config.toml
model = "audio captioner"
hop_length = 160
spec_augment = true
vocab_size = 43
label_smoothing = 0.05
decoder_norm = "rmsnorm"
decoder_fused_qkv = true
decoder_parallel_block = false
decoder_cross_attention_every = 2
optimizer = "muon"
nesterov = true
steps = 17700
warmup_steps = 1770
Rows from block 4 of the audio encoder, named by matrix and row number. Rows with one number belong to one channel. Each number is 128 + 24 x the weight over its row's rms, rounded and kept within 0 to 255. All counts start at 0. Numbers have three digits each. After the name is the row's rms in percent of the matrix's.
# convs1: first pointwise conv (encoder.blocks.4.convs.1.weight, 192x128x1), inputs 0-127
# convs3: second pointwise conv (encoder.blocks.4.convs.3.weight, 192x192x1, transposed), outputs 0-191
convs1.0 107:109141136114092120094144128103105111133122149130147129172142158152083098152134147156120131129141149144151151135138086107103140121139139094137150118112098130123113144112075117152118123132133167097067125128143155125119114089107158121146128163146117176117124149126115087129091142130068131139146144139102109157098117149151167163135130163173118068101117113115131094166181137129104107087107
convs1.1 104:110095149143080167181141127172098128109168125141090148109131110117088128097138145098177126104129192127129130139143130112117074128137113115129136146115135135120093075129135180115075110073116158127107110145121117140137123127139143103110155175123094168119117141111145117130136096125111137105111123094080119121143140099116133129107120104110116124143110188125113164109149165142133151120137
convs1.2 105:185124138161108118147162127085133110118099094086083130143100124120136147137105133148121168138143158123162136138117126133125136189128112167132138145144142125110121065135126135166093181127059166128137125128143136141126133116158120140126135122131126087186152129139107114138131139127140149149108099174084137154115062166091114157118138091129172145121127115106121141114132123107123111131136
convs1.3 096:126115145096190139087138139126110138134132120116141136132120077117110099111110139150145094144127108100104160138170131157150143128145141144144124092133117116112145130120138187147106128117100146098152104150144123101157105127127116128142152113110112086115137133133145142137084123103030080097100101149140150125109151194115098119129169133100155136151134145108137117119149156124133134091079
convs1.4 070:095143152152129162114149109115110140136150117110133075120118160169108127114097135138130115150125158105157101116150096119155156124138127116110108076149134126127192098143157099152140108127125125114119100104132121108169140090108100144082080148142136120129157149101116143131127080108128126116154075124153122120049151117125152126142134177083117150109102104088089127117147136128103138155135
convs1.5 102:124159115138159108091103077098119092106137113107123105134143158093121108123132132129133126142154104164149171150121107120100165133139152120153146130109150147099111135098121107103162139138118148141088161144134102122119118109141111148127117093122083118140133116107149114110164083129199088121118112128136133104107141134186078117102120100149071177139077130133122134101122135081115166145121
convs1.6 099:148105129155124169134127000128120145144138108134126125129121128116096124140156130093190133140160141116125147215117066144119113112135131088120140130148150143126149118156133142149103132146153146119121122147129121129149130131129160137135109128123082113143117131111114114132120152126132125112148151133159113125147124165137126109150158110121144114115119123127100090100120159101133116133108
convs1.7 078:156159080137147121129113127120164104130098111145144147104098145117122068128135123131107161150135147138072117159153118122063125087151149125088129149173118173112096127158077129171127096149086130127135147124144138124134159092099127128139088145111108127154141162119122096120114157114120134150132159136135141128133116088095174161136134093106114140149119101147136171112142140143111133184129
convs1.8 106:126106137158135101183107124146162131107120098158141169064135111139137142111119129108120169125147118090127130139154124132127120121101121111120153186118183159167132140110147121134107115148137138112138112134140129160087124141115126145130139105097131141140124121117114126136078129131144142144133134098214081131122134127088134134110165146125148139122111124161141194161168134122154139198111
convs1.9 111:140126160133134155115128123151134154101128109136116113092164124131088128080131123099129109131061122166121110122128115084143156137143130139151115105123169050113154144141079143168130116091161117123109123121149120163142111062143115137110142150119112111133110110126094119115142149124196147126126132097087120119095084142098139155119110105137105134122092067137106108109125145115137149105121
convs1.10 094:051118111175145174131149152135157130100136084130122138115131124140153161101135078095168157120140129149119149145069101098142094181123156171118134135136098108119138099126096134086123127139129136122135120150161107124143158131163125130140151125118099116099126120149104116190114129137110128138123141152118157109129092133133122123147114114113176137100114154098144157148190126111110129134173
convs1.11 092:097119120161134136137191111158124138105194171156077164163098130151088130133110113148121130117116099127133115152100121156123161147106110128126117141134120105125114118153105174205123093110126147116158128136145155107122138138150142123185093106060147145125116142159141120112135117188116110149154129159140120138148105151124160137120119152154140131130123129120101162119098103159123144121133
convs1.12 088:123140110146119113156185103146120097083112146139091058088098121099155108125181151106123139128104156106147072121124159152146111160115132111137155140164120124115127118123126082165166083167102116181098098098133124116152121108124112125126122134121137137143120141134101139119129084139128164110131132128143076103124103123158137128110111131107109095149146145170148101113155129153139146084117
convs1.13 101:151135153126144095114076116135138112183126117116147090122165102119075085146137154135090106095166140093140142151136122108105086135118134116114123112132135159114156130112144147089115121101094154083093091173129118104107127139146140157164138144118100120119120169084111142120135160194093140139129110150105130122092123109118111088130149135112146143151129105064113107107104105142128135123125
convs1.14 109:087123099150138207087181137120099114150137144075124121135151113120094154180121105107160131147119159112148141135099109108153107120114139097129149126121124075143124108170112134133131159136138136090180093153104193117145084146131145113137106107136108152136128128134143137101109130144095131140123079123137091129128155131163130116092113110105135160138100144098168143157132147144144129127137
convs1.15 107:152127135145135132127141123119059050146155112085106183181138129117117133124121121155125168122086104086099098139138127137137124141138123112108156170149147120141153144126168147129119101102125129167112104134159106176138115095155151090115122108139130146093157102128120124125160188120137154137123138090112105146110115141100096127080127119154110129143147114133121088099085137130138116125106
convs1.16 091:112104114086123108075109138112139122128097141101150098099126125165141131119099168096153101155137128120119166155156142165172141107098122102111123150124114127124108132120117129120125155143169155193150107115113137181108158096143068155142156060114091146158114133152151148112135129145160149152114150103126135125170131154146159111155119146124119140163128149102099138158148147142135161140106
convs1.17 115:165111135074145093171115114121133107157129116123099135108094122108118194153153124085088165132094163090061139111112090120106115117129155098109096107119125160103148125087124105153128152122133127127148128165114117153150126137121129116173081119122148121137133101151155108138138130092165142119167117139152155126149161105121138127079124154110141117114129085136183099111118111141120108132136
convs1.18 098:131132159125171134101110137128133151087122144117112166145133119117148139127108166141080110101123056120076156153134139132161182140086113116100139134099111141148129120109118138118117114132096110136165113116132147111163111127138146123119118043105162138160127153105139127111118133152100110126137093128112154127082129150096091112127102146119112136106158193131118134125148158090112105170129
convs1.19 086:083085094115130099118110089137106124100169153141140123159115146113139116122137197086116160138160140132153132138112117118151138097118104130087174118130144109140100089099136167167157151151128142127152155156143151104174120120131139151121130149089078170157139098141145124110117160139132154138144147141113101107146099105145169140123116101140172100124134170122126143122188140130127158139118
convs3.0 094:122135105156104153113104109082151173132163144146125114183168130145113140105144111104166126141083096151092147141108141140115176118128201132100136133125117116101120098144109132148122159113153110128120136125110132072157125111177107160118102137098085111135137141126112127087130110131155136128119094143087073130131160162088113109146111072140096115156112127109132085129100136137164142095145149109144117161157121087120158142165143141168099104143103105123124137088170137139135137140087127138144105155089104106113156128114131138144076128146142152156101139129149142101117147163111133155
convs3.1 096:135127117125123127197110129128133115131167073128114127148144130182138162134143141134162127149152139119146115167104094121130131126096114149119107104123129146122150111086130144112081141141125118138158113137122108127125139131131120121115124106108156151139120168118158121082150154081139131114174155109132188137121120113086132092125118097178112156116133114134146124109133044120152190108085056090121139102120158094118145165143147113141105176126139144136144144130161156135100147139146130095135173131141096134145104142135115109140171112110150162094152164131102130155149144121120084148
convs3.2 106:135150137194121161121089109116109090071148107128114105122125111121098075126143123141145099131126109144104147116133130139133114143124136131115111123120095121146111114180079184129141086119119133111137100162154147093159104081118138111123092158097146128080144110132136125136102146116110123137096117148138098140134122096138108153154086162126168140140108106118115128134117128133146136117139095139108064105049174158121116094127143162131133151159144163122166097127123148132126157093127114128098173169156165130108094101110122142151166157150134144145083136149104142122088118112139131147
convs3.3 096:138131120132147161128117159117146120141170114097101082126109132119121111182125133116097121119131128114124105164125167102128110139131178097134127132153138108129123152105122098162123140182077171175148152150133116146064108114131121084100118117075123127111115128136143142155101122147128097135106102162102168116132130132155172116134116107147104104138111131128141123068118098113093141109096104079111122096104107187141146142107126140095118117150135142154142103128120126150127081101137129141033105132137123137143163110154155174113113152128140135107149121099124137129103138114147147076
convs3.4 086:136094124127158126132126112139092157098091120116127130157136100114100144120143144111134139116146108141107141114132115117136155113149139127130082121142146136130134132125148123160141116101122150140050185130124177120128126124138141100137103133203127149134138123087119155118156128096132153129095123154158136139142139121132150167149089124113119120138124132135165123132129137063134161099193125132110129116117127083148097160111156119090168152144147110151113145077107146112148136108142147114071135125163140102096106094140121058145110164140134087071129129152127111118144085112182158162
convs3.5 095:141114150098149146169104105139088153112176114153151132133139118168168102129092113136126164101148133114154160096118106119146155133125147120139103140142125118089093124133134135139140126102118125100154156141163147117117146140128105074166147155078120145108135105149129153138147170124113153103122133118112143107112129159156134110135099124141069163112072178134141104110175136136183127167089155127173122143131113174120139173129122130151145154080129144110171152156103189092109145134157120086118158146130126103107152119126121132150164145085128155147127150161110107129126148138125167144
convs3.6 108:132134159106122119099104124117134114135128106161108135140130107104125137155135131121112121145081182141125118140111113165138098167145129099135126095109165148110116112064128142149172125144112108115130129125152168107108123178116144120171095124106101122148080141109127124121106052104112088111141141129147102132151138104117137115139141134135116122116097116107095141096100090159112095099127207122108115117087125120098129110099111120120168091145107116145173128168117157136114119123140159148086139149093094095104113087116130118118201106098107123139092127119081124119115126094094125099
convs3.7 089:099158107143084130128073120116107192097124134131132152136085148145133108134131109108133139117144127163118132134121138125134098099121110154130049170118144102110143144130133119144078127098130136134130127087108106113157120127136137121130086137126094134116130172157137134151105126128077072137108151150151100108158122166158139097097149119161115117124175143120133191136095162139126105115141107169105099145094064138117129105142153141156150133127127145144132126143100136129155139053108117111082129106124131119135104126115093073155146136085141124151125159131150117152100088140119124138
convs3.8 102:122098156094103100109130148061116115144138111155166123132092116119081113130107139125104151088117091114104114134122128180091088172135099146119167132108116104118124142144145140134100133116182126139160167117113115133127139113137128162122148153146154153068155188099128109134129136132120127130121159110125124115139119124169174119120065117144130136077112130120132169165112108137114121130121121113127131102114143118134132123117110156184141171121142166111147094149182121126117150182087132150131145122134114139120129113098073135096083141124123111136115145108151178132101113070113123125
convs3.9 115:134121153139127143151134132117139178112155156133132105142121110136118126153118173114132153134151137115151138123137144185113140133132136152124122098147158112111147156127124120164118134114199093089071104109145131097155144149113103127145139133112171110138139151119143143144114119208124153135136129148130151136137138149130171112109122126201122117145139144134135156151134165122144120109087118153134123117153089171183046156102095127151136144124108110117129157153138144151137089107114126144057140093135120090096113133061137154150139147130131101123129150135109129170149133116166118149
convs3.10 106:138152149102128152104162127154112099145108131120093066104139067138126117132134176159145143115101107115176128140104132121101152106142138047135103128121147119141134070146121156109121093139088106128110125148131134150113090099157123106126112101081143118153078094113107120138164095154117138128133111129130109092115140148110102111110159103108145137116147138054119125108102121135116175110117108120093125122124164148134117122130104119136104092116114129085109126124117115133070137120136125086116115129117149136098170109122131127089146152127158125091118124127175206090117124117111115126
convs3.11 096:080120121093168142088128162147099115101109115109107099146138186129150153103126175116129123126137108119178079123117119103128148082150153101114138119185133107111124133106121061128096136070124095104131080147147101152083074129139115131134125136089068089117131147122099120110114131096109126142134155083087106108103121135116135150119139122134121107116149111080134151120124134136154133100091130122137097125115143077113148165136138137150075127147122133134167163149147068102107131116099128111090104122113133103128126127153119119102099138114144138133131144136146150114116130126082100125
convs3.12 100:025152115107137156153092124118172141134151116112139172117117159125109128101126111122092086098118138141093108150112115093104089115128132113107070124143145155099158133095120129147118150135106112081107099119122171127150097133151133120135149147127124140122120111146140168150143114133111169114143098131135095156160121120104104120108164103100093119171113140073138100144151116146144175104116144126164101134093150134166089140134108153131147132147100147109116099122110094128139149102144131098112136094123096134101157120123123106110113167118115117089107095112094105105147104181127099151
convs3.13 094:132143143112139100113084137128114127117132146161092153092148122161129120123170104141175151143086125107174131131121104127165116137126150108133142099101189133135118166139140135159130137123123160114130151127124093174137086112123121158118121103147135138128132131119132172075087136114127137117128116128089112133143183165165140124103128188138169171119141156121097127143094102103080107148124102106129106094154159136161186111153155082166140104155164099140141161124103121112145171127113123121072133111124106141161144145131171135113145124137121139134150109129108109094123074127121104098
convs3.14 105:139117110170142156140088119072159111162123128132110118096132111132138101111128178144120169122100135106133065135112150149104177092118149101101127139123143125138130147126099184106110098124149148143117118125162127112138113125185093119127115149111106153136056120143163150174071156094132111109121127130120118141131145140145157127097152086147141127144126131142161159143079151128120100110100168166147173132134145137127116064141105108113156096159126124150136118143157103178172133138130100150121144177142136124087138108115112095129139126139152124147077151108118135137115128130117132150
convs3.15 095:149168125106120130127154110156120151161109120097117122131151132142069114121122157095114134150174100101104115156152162076126166112135189123092123145101160132170083129112137110143135128145106090116060112136179124108127152134135141102164148123178125085119140141125109114115156125129118139155133162135111115127072160094115163125146127088133133133128134138078123116119102112142134125153135141194160121123107157126115147120058107160115116113136110138134123139178115130165135130150096117135158147115142134122141143135160161120111174080171100145163139141153147145137112137146141109133
convs3.16 094:146150139103090139133131124156096129074127091130127111148178136123109140105080162143144103125115118144122141139091093130129117119104139104093131117130124157146127163125107147107077116157121096142148116138142126119105139146116104140110148118088092141155170135138100128112129186148112169131165117148109139148154163125133089158134149101106093084112131102104086111128085121135119121133115138125110136129148104114089136183140123124116161107196155113095162122149169141133133109144177143081121081152117164106168087121115133146165107116114118138128177114136157113103066120113131154122
convs3.17 102:145126170144148131111146138141098108117131134162072076119128117154089132136117054135143120134112136132099108107138102170143123137151159146115091118154156155119075177096098111140145137143114149120142101109109126129162101122153131108153148150151101061132139134151113146139070117141120105149128145123151109107147143128171137132111126093116132118160107124177092112096112113154143127115124148118105181122114127091114134080104111133120134146095102118038142161170109100123110121095090124129122107108137165121138145161134108094152108096132148131085138115120132101136100150133119142127
convs3.18 098:200112140154141109130166159117097117136099145115129146132147125144111152123124110109151141149125110125143107189120128131117127148130131102062094112159118128131083134116117133146139142165109115093126138097137121148152121139087111176101123117164183121104142159128146145100108143121147115161094102109157139118110112169131147156137129105080152104094128126088069107126141140143172132140131123126109129118147139123133111146165162119081113165120144111122099119123101136080117108118148114126119115134049169144086171140153079132111101093092093115130159141143141149118129119146150166146
convs3.19 094:142140119128136109132160132126171156152122114153108173138169172126118136191093163111099150114123096129156164124102167148115123127125125137147081114153144126128103118136136129129170117178115139146129130149123100145175102117129112145111133130116164168125131101170135145135141172145109087134107152147168122130163137114110074121146151153153175142121097098135135089148131123112112169110105086133166132114120165134123155140135134116125099144158150118124094160137148165133156105074144123198130146166111102097113159111095130142128117135139125096139099098127159104137120179097166150110